{
  "model": "sound classifier",
  "dataset": "chords played on synthesised instruments",
  "train_examples": 52083,
  "gain_aug_db": 10,
  "time_shift_ms": 50,
  "n_mels": 40,
  "hop_length": 160,
  "input": "mfcc",
  "spec_augment": false,
  "win_length": 512,
  "targets": ["inversion"],
  "num_classes": 3,
  "arch": "tc_resnet",
  "norm": "batchnorm",
  "activation": "relu",
  "channel_attention": "se",
  "depths": [3, 3, 3, 3],
  "kernel_size": 11,
  "stem": "single",
  "widths": [96, 96, 96, 96],
  "label_smoothing": 0.2,
  "loss": "cross_entropy",
  "init": "trunc_normal_002",
  "residual_init": "none",
  "optimizer": "muon",
  "muon_scale": "match_rms_adamw",
  "lr": 0.0064,
  "momentum": 0.95,
  "nesterov": true,
  "orthogonalizer": "polar_express",
  "adamw_lr_other_params": 0.00085,
  "grad_clip": 0.5,
  "steps": 11600,
  "batch_size": 128,
  "epochs": 28.5,
  "lr_schedule": "wsd",
  "decay_fraction": 0.2,
  "final_lr_fraction": 0.05,
  "warmup_steps": 580,
  "weight_decay": 0.05,
  "adamw_weight_decay_other_params": 0.05
}
Rows from block 2, named by matrix and row number. Rows with one number belong to one channel. Each number is 50 + 10 x the weight over its row's rms, rounded and kept within 0 to 99. All counts start at 0. After the name is the row's rms in percent of the matrix's.
# convs0: first width-11 conv (model.blocks.2.convs.0.weight, 96x96x11), inputs 48-53, a 11 kernel for each
# convs1: second width-11 conv (model.blocks.2.convs.1.weight, 96x96x11, transposed), outputs 48-53, a 11 kernel for each
convs0.8 099:22 26 29 29 29 30 31 31 31 29 29 48 48 50 54 58 62 64 64 63 61 59 34 33 35 40 46 53 57 62 64 65 64 43 49 54 57 58 59 60 60 58 54 51 48 46 47 49 49 49 47 43 41 40 39 44 51 57 63 65 66 63 58 53 49 45
convs1.8 099:80 73 66 55 46 35 31 28 27 29 32 60 65 68 68 65 60 56 52 49 47 46 43 48 49 49 49 50 50 49 50 49 49 29 25 26 30 35 40 46 49 52 53 53 42 41 42 41 41 39 37 35 34 33 32 55 49 45 43 42 39 40 41 41 40 38
convs0.9 095:42 45 48 50 52 52 51 50 47 44 40 38 45 52 58 63 67 67 67 66 65 64 47 46 46 45 43 41 39 38 38 38 38 49 52 54 55 56 56 56 55 53 51 48 57 59 59 60 61 63 64 66 67 66 66 41 44 46 46 47 46 47 46 46 46 46
convs1.9 095:61 65 68 70 72 72 72 70 68 65 63 60 56 52 49 46 42 41 40 40 40 41 43 39 35 33 32 34 36 40 43 48 52 62 58 53 48 43 39 36 34 33 33 34 41 41 41 42 42 42 41 40 39 37 35 46 47 48 49 51 52 53 53 53 51 51
convs0.10 099:33 28 25 23 21 21 22 24 26 28 27 39 40 42 45 47 50 52 53 52 50 47 59 58 56 53 51 49 47 47 48 48 47 48 48 48 49 48 47 46 43 39 36 33 41 43 45 46 48 48 50 50 50 51 53 33 35 36 37 38 40 43 46 49 50 51
convs1.10 096:59 59 60 62 63 65 65 66 66 65 64 74 69 63 57 52 47 44 41 39 37 37 65 66 65 62 58 55 52 49 47 45 44 36 38 40 44 47 51 53 56 57 58 57 51 50 50 50 50 51 51 51 50 48 45 55 55 55 56 57 60 63 67 71 75 78
convs0.11 096:52 47 44 41 39 37 36 35 35 34 34 69 66 63 58 53 48 45 43 46 51 57 60 62 62 60 58 54 51 49 47 48 50 64 60 57 55 54 54 55 56 57 57 56 24 30 36 40 42 44 44 43 40 36 33 50 53 55 59 62 63 63 61 60 58 57
convs1.11 099:78 77 75 73 70 68 64 60 56 51 48 61 62 61 59 58 56 56 54 53 51 51 46 47 46 46 47 48 48 48 48 47 46 48 48 47 46 43 39 35 31 29 27 27 42 42 41 40 38 38 37 36 35 33 33 57 59 60 62 62 59 57 55 52 49 45
convs0.12 092:29 31 35 37 40 42 44 47 51 53 54 64 61 58 56 54 54 54 54 54 54 53 49 47 45 43 40 38 37 36 36 36 36 38 37 37 38 39 41 42 45 48 52 57 55 57 57 57 56 54 51 48 45 43 42 50 50 50 52 53 52 49 46 42 40 40
convs1.12 102:67 66 65 63 61 59 58 57 56 55 55 57 57 56 54 53 50 49 48 47 46 45 55 55 53 53 52 53 53 52 52 52 53 63 64 66 67 67 65 64 62 59 55 49 72 70 67 63 60 56 53 50 48 46 45 54 56 56 57 59 59 61 61 62 63 65
convs0.13 099:35 40 45 49 53 56 58 57 56 54 52 28 34 39 43 48 52 56 59 60 61 61 35 36 38 39 41 42 43 42 41 41 41 60 58 56 52 48 44 41 40 39 40 42 54 48 44 42 39 38 37 37 37 36 35 41 42 43 43 42 43 44 44 44 45 47
convs1.13 104:55 55 56 58 60 63 64 65 66 66 66 55 52 50 47 45 43 41 39 37 35 34 42 47 49 51 52 54 54 54 54 53 53 43 42 42 43 41 41 40 40 41 43 46 57 53 50 48 46 45 44 44 44 44 44 30 30 32 34 38 42 47 53 60 66 72
convs0.14 099:50 47 44 42 41 38 36 33 32 30 30 44 43 41 38 34 30 29 29 29 28 27 52 52 52 52 53 53 53 52 50 47 46 67 70 71 70 68 64 61 58 54 51 48 54 54 53 52 51 51 51 52 53 53 51 61 60 59 56 52 49 46 45 44 44 45
convs1.14 099:50 50 49 49 49 47 45 43 42 42 43 62 63 63 64 63 63 62 61 60 59 59 28 29 31 33 36 39 42 46 49 52 56 36 34 32 31 30 31 31 33 35 37 40 42 42 42 42 44 45 47 49 50 51 52 56 54 51 48 46 44 41 39 37 35 32
convs0.15 095:83 82 79 75 68 60 50 42 36 31 28 49 49 50 50 50 51 52 53 54 55 55 59 60 61 63 63 64 64 64 64 65 66 42 43 44 46 48 49 49 48 46 44 43 51 55 58 61 62 64 63 62 61 60 59 50 47 45 45 44 43 43 45 47 50 53
convs1.15 099:44 42 42 44 48 53 58 61 62 61 59 33 38 42 48 52 57 61 65 68 70 72 51 51 51 52 53 55 56 57 59 61 63 56 54 52 49 44 40 36 33 32 33 36 54 57 60 62 63 64 65 65 63 61 58 57 56 54 51 48 44 39 36 34 32 31
convs0.16 103:40 46 51 55 58 60 60 58 57 56 55 47 46 45 44 44 44 44 46 48 52 56 49 49 50 49 48 47 48 49 51 52 53 24 32 40 48 53 58 62 64 66 67 67 42 43 44 44 44 46 48 50 53 55 58 52 52 50 47 44 42 41 41 41 43 45
convs1.16 090:53 55 56 57 58 58 58 56 55 54 53 64 58 54 48 44 40 38 37 37 39 42 62 63 62 61 59 57 55 54 54 54 55 44 48 52 56 59 61 61 60 58 55 53 43 47 49 51 51 50 48 46 43 42 39 30 34 38 42 46 48 50 52 53 53 54
convs0.17 099:44 50 57 61 63 63 63 63 63 62 62 30 31 34 37 39 41 42 45 50 54 58 52 55 56 58 59 58 58 58 58 58 58 54 56 57 59 58 56 54 53 50 47 42 48 46 46 46 45 44 44 44 45 46 45 57 57 57 57 56 56 57 57 56 53 46
convs1.17 096:44 43 42 43 43 44 43 43 42 42 42 42 42 40 39 40 40 42 45 48 51 55 30 34 36 39 41 42 44 45 45 45 45 60 58 57 57 60 60 62 64 65 65 65 63 59 55 51 48 45 44 43 43 44 45 57 58 58 59 59 60 61 61 62 63 64
convs0.18 102:59 54 51 50 51 54 57 60 62 66 68 36 40 43 45 47 47 46 44 40 35 29 49 51 52 54 54 54 54 53 53 53 53 49 46 43 40 38 36 36 36 36 37 39 44 45 46 46 45 44 43 42 41 40 38 65 66 68 70 71 72 73 74 74 73 73
convs1.18 102:40 41 42 43 44 44 43 42 40 39 38 49 47 45 44 44 44 47 50 54 59 63 39 38 39 39 39 41 42 44 46 48 49 61 59 57 54 51 48 45 42 39 35 32 57 57 57 56 55 54 52 51 50 49 47 51 53 55 57 58 58 57 56 54 51 48
convs0.19 093:63 60 57 57 58 59 59 59 57 54 50 38 38 39 43 48 52 57 62 68 73 78 60 56 52 49 47 46 47 48 51 56 63 55 51 48 46 44 43 42 40 38 36 34 47 50 52 52 53 54 55 55 55 55 54 62 61 62 64 65 65 63 60 56 54 51
convs1.19 097:74 73 70 68 63 59 54 51 50 49 50 43 44 43 43 42 41 40 40 41 41 40 73 73 70 66 64 63 62 63 65 67 71 53 50 46 44 41 41 41 43 46 52 57 54 54 55 56 57 59 59 59 58 57 56 56 56 58 59 61 62 62 60 58 55 52
convs0.20 096:49 48 48 47 45 43 41 38 37 35 35 34 37 41 45 48 51 54 56 57 57 56 47 49 51 50 49 47 43 39 35 31 27 58 54 50 48 48 50 53 57 62 67 73 26 28 29 31 32 34 37 39 42 44 46 51 54 57 60 63 66 67 67 65 61 57
convs1.20 099:41 38 35 34 33 35 37 40 44 49 54 44 45 47 50 54 58 62 66 69 71 73 49 48 47 47 47 47 47 47 47 47 48 45 44 44 45 47 50 53 56 62 66 71 51 52 53 55 56 58 59 60 60 60 59 44 42 40 38 37 37 38 40 42 45 48
convs0.21 104:56 57 58 59 59 59 59 58 57 55 53 50 49 49 49 48 48 46 44 41 40 38 52 46 42 38 37 37 37 39 41 43 45 69 72 74 75 74 72 69 65 62 60 60 68 68 68 67 66 66 65 64 62 60 57 40 40 42 44 48 52 56 59 60 59 56
convs1.21 093:48 49 50 51 53 53 54 55 55 56 58 53 55 58 60 62 65 65 64 61 57 52 25 24 24 25 28 31 35 40 44 48 50 60 59 57 54 52 49 48 48 50 52 54 44 40 37 36 36 36 37 38 40 41 42 72 70 66 61 57 53 48 45 41 39 37
convs0.22 097:30 33 35 37 39 41 43 44 43 43 44 60 58 55 52 49 46 43 41 38 36 33 62 61 60 59 58 57 56 55 53 50 47 36 40 45 48 50 49 46 44 43 45 48 43 44 44 44 44 43 42 42 43 45 46 53 55 56 58 59 59 58 56 56 57 59
convs1.22 099:42 44 46 47 49 50 52 54 57 59 61 59 63 66 67 67 66 64 61 58 56 53 42 44 44 44 43 41 40 39 40 42 45 32 36 39 42 45 48 51 54 55 54 51 45 43 41 39 38 37 37 39 40 42 43 58 56 55 54 53 53 52 53 55 57 60
convs0.23 102:49 50 49 47 44 41 40 39 39 40 41 51 50 50 50 50 50 52 54 55 56 58 58 56 54 53 52 53 54 55 55 54 53 49 46 42 38 36 35 35 37 39 41 43 44 45 45 45 44 43 43 44 46 47 49 49 50 50 52 54 55 56 54 51 47 43
convs1.23 099:53 51 50 50 50 48 46 43 40 38 35 31 34 35 38 42 46 50 53 56 58 59 34 34 33 33 33 32 31 30 29 29 28 60 59 59 60 62 64 65 66 66 65 64 64 60 56 53 50 48 46 43 40 37 33 52 51 51 52 53 54 54 55 55 56 56
convs0.24 103:54 50 51 55 61 67 71 73 74 74 74 27 33 40 45 48 49 48 48 46 46 45 61 63 66 67 65 63 59 56 52 48 44 52 51 51 50 51 52 52 52 55 59 65 60 57 54 50 48 50 52 55 58 61 64 57 58 58 59 58 58 57 56 56 58 61
convs1.24 104:66 67 65 61 55 47 38 30 22 16 13 63 60 55 52 48 46 43 41 40 39 41 55 51 47 44 42 42 42 44 47 51 55 51 47 47 47 48 49 51 52 53 53 54 65 63 60 58 56 55 52 48 43 39 35 44 44 45 46 48 46 46 45 44 43 44
convs0.25 097:31 28 25 23 22 22 25 28 32 35 37 47 47 47 47 47 49 49 49 49 49 50 35 34 33 33 33 34 34 34 33 33 32 50 51 51 51 50 50 51 52 53 53 52 45 46 47 47 46 45 45 45 47 50 52 47 48 50 52 53 53 53 54 55 55 57
convs1.25 097:50 52 53 54 55 55 54 52 49 47 44 68 66 63 61 60 60 60 60 60 59 58 39 39 39 39 38 36 33 30 27 25 22 48 51 52 52 51 50 49 49 49 50 51 40 40 42 44 48 52 56 60 64 66 66 59 62 64 67 68 70 70 70 69 67 65
convs0.26 099:65 64 61 58 55 52 50 50 50 53 55 64 61 58 55 53 53 54 56 57 59 61 29 29 30 32 34 38 42 48 52 54 55 50 51 52 54 57 60 64 67 69 72 76 45 47 49 51 53 52 51 50 51 51 52 37 39 39 37 36 36 36 38 41 42 42
convs1.26 084:69 68 65 62 57 52 46 42 37 32 29 35 30 24 20 19 18 20 24 29 35 41 55 56 55 53 50 47 44 41 38 36 35 50 47 42 39 35 33 31 33 35 37 40 53 54 55 57 57 57 55 53 51 48 47 44 43 42 42 42 41 41 40 42 43 44
convs0.27 095:50 44 38 34 34 35 38 43 48 53 56 47 48 52 55 58 61 64 67 68 68 67 48 49 49 48 47 47 48 49 51 54 57 60 57 57 57 56 54 51 47 42 38 33 41 42 43 43 42 43 43 44 44 44 43 54 54 56 56 56 56 59 62 62 63 63
convs1.27 091:53 51 48 45 44 41 42 45 50 55 62 43 51 57 60 64 62 62 61 59 56 54 54 56 53 49 47 48 47 49 51 53 55 38 34 34 34 34 33 32 33 34 34 34 57 54 54 54 55 56 58 60 63 66 68 64 68 73 77 78 77 75 72 67 62 57
convs0.28 100:60 59 57 54 49 46 44 45 47 50 54 37 39 41 43 45 46 47 48 48 49 49 51 50 51 54 58 61 64 66 66 66 64 51 50 49 50 49 50 50 50 50 49 48 52 55 56 56 55 53 49 45 43 42 43 71 70 68 68 66 65 64 65 67 69 71
convs1.28 108:61 59 57 55 54 53 52 51 52 55 57 48 47 47 48 50 52 56 59 62 65 68 47 47 45 44 44 43 42 42 41 40 39 60 61 61 62 62 60 60 59 57 56 56 29 34 40 47 53 60 65 67 69 68 68 41 41 41 43 45 48 51 54 56 57 59
convs0.29 105:52 53 52 52 53 55 58 62 66 68 68 46 48 49 50 49 47 43 39 35 31 28 23 25 28 31 34 37 40 41 42 42 41 42 42 42 43 45 48 51 52 51 49 46 62 58 55 54 53 51 48 46 43 42 42 45 48 50 50 49 46 42 39 35 33 32
convs1.29 094:43 46 51 55 57 59 60 60 59 57 56 54 48 45 42 41 43 46 49 53 58 63 56 58 60 62 63 63 64 66 67 68 70 48 52 56 61 63 64 64 62 59 56 52 48 52 55 57 56 53 50 45 41 37 34 44 44 43 43 42 42 42 42 43 45 46
convs0.30 097:37 37 37 37 37 37 38 39 41 43 46 39 44 48 53 57 61 63 65 65 65 64 65 63 62 60 59 58 58 58 57 57 56 46 46 46 46 46 45 44 44 43 40 36 42 43 44 45 46 46 46 46 46 45 45 44 42 40 39 40 41 43 45 47 51 55
convs1.30 101:49 50 50 49 48 46 45 43 42 41 39 43 44 46 47 47 47 46 44 42 40 40 41 45 46 47 48 48 48 47 47 47 48 39 39 40 42 44 46 49 53 56 59 62 67 63 61 60 59 59 59 59 58 57 56 52 51 50 49 48 47 46 46 46 47 47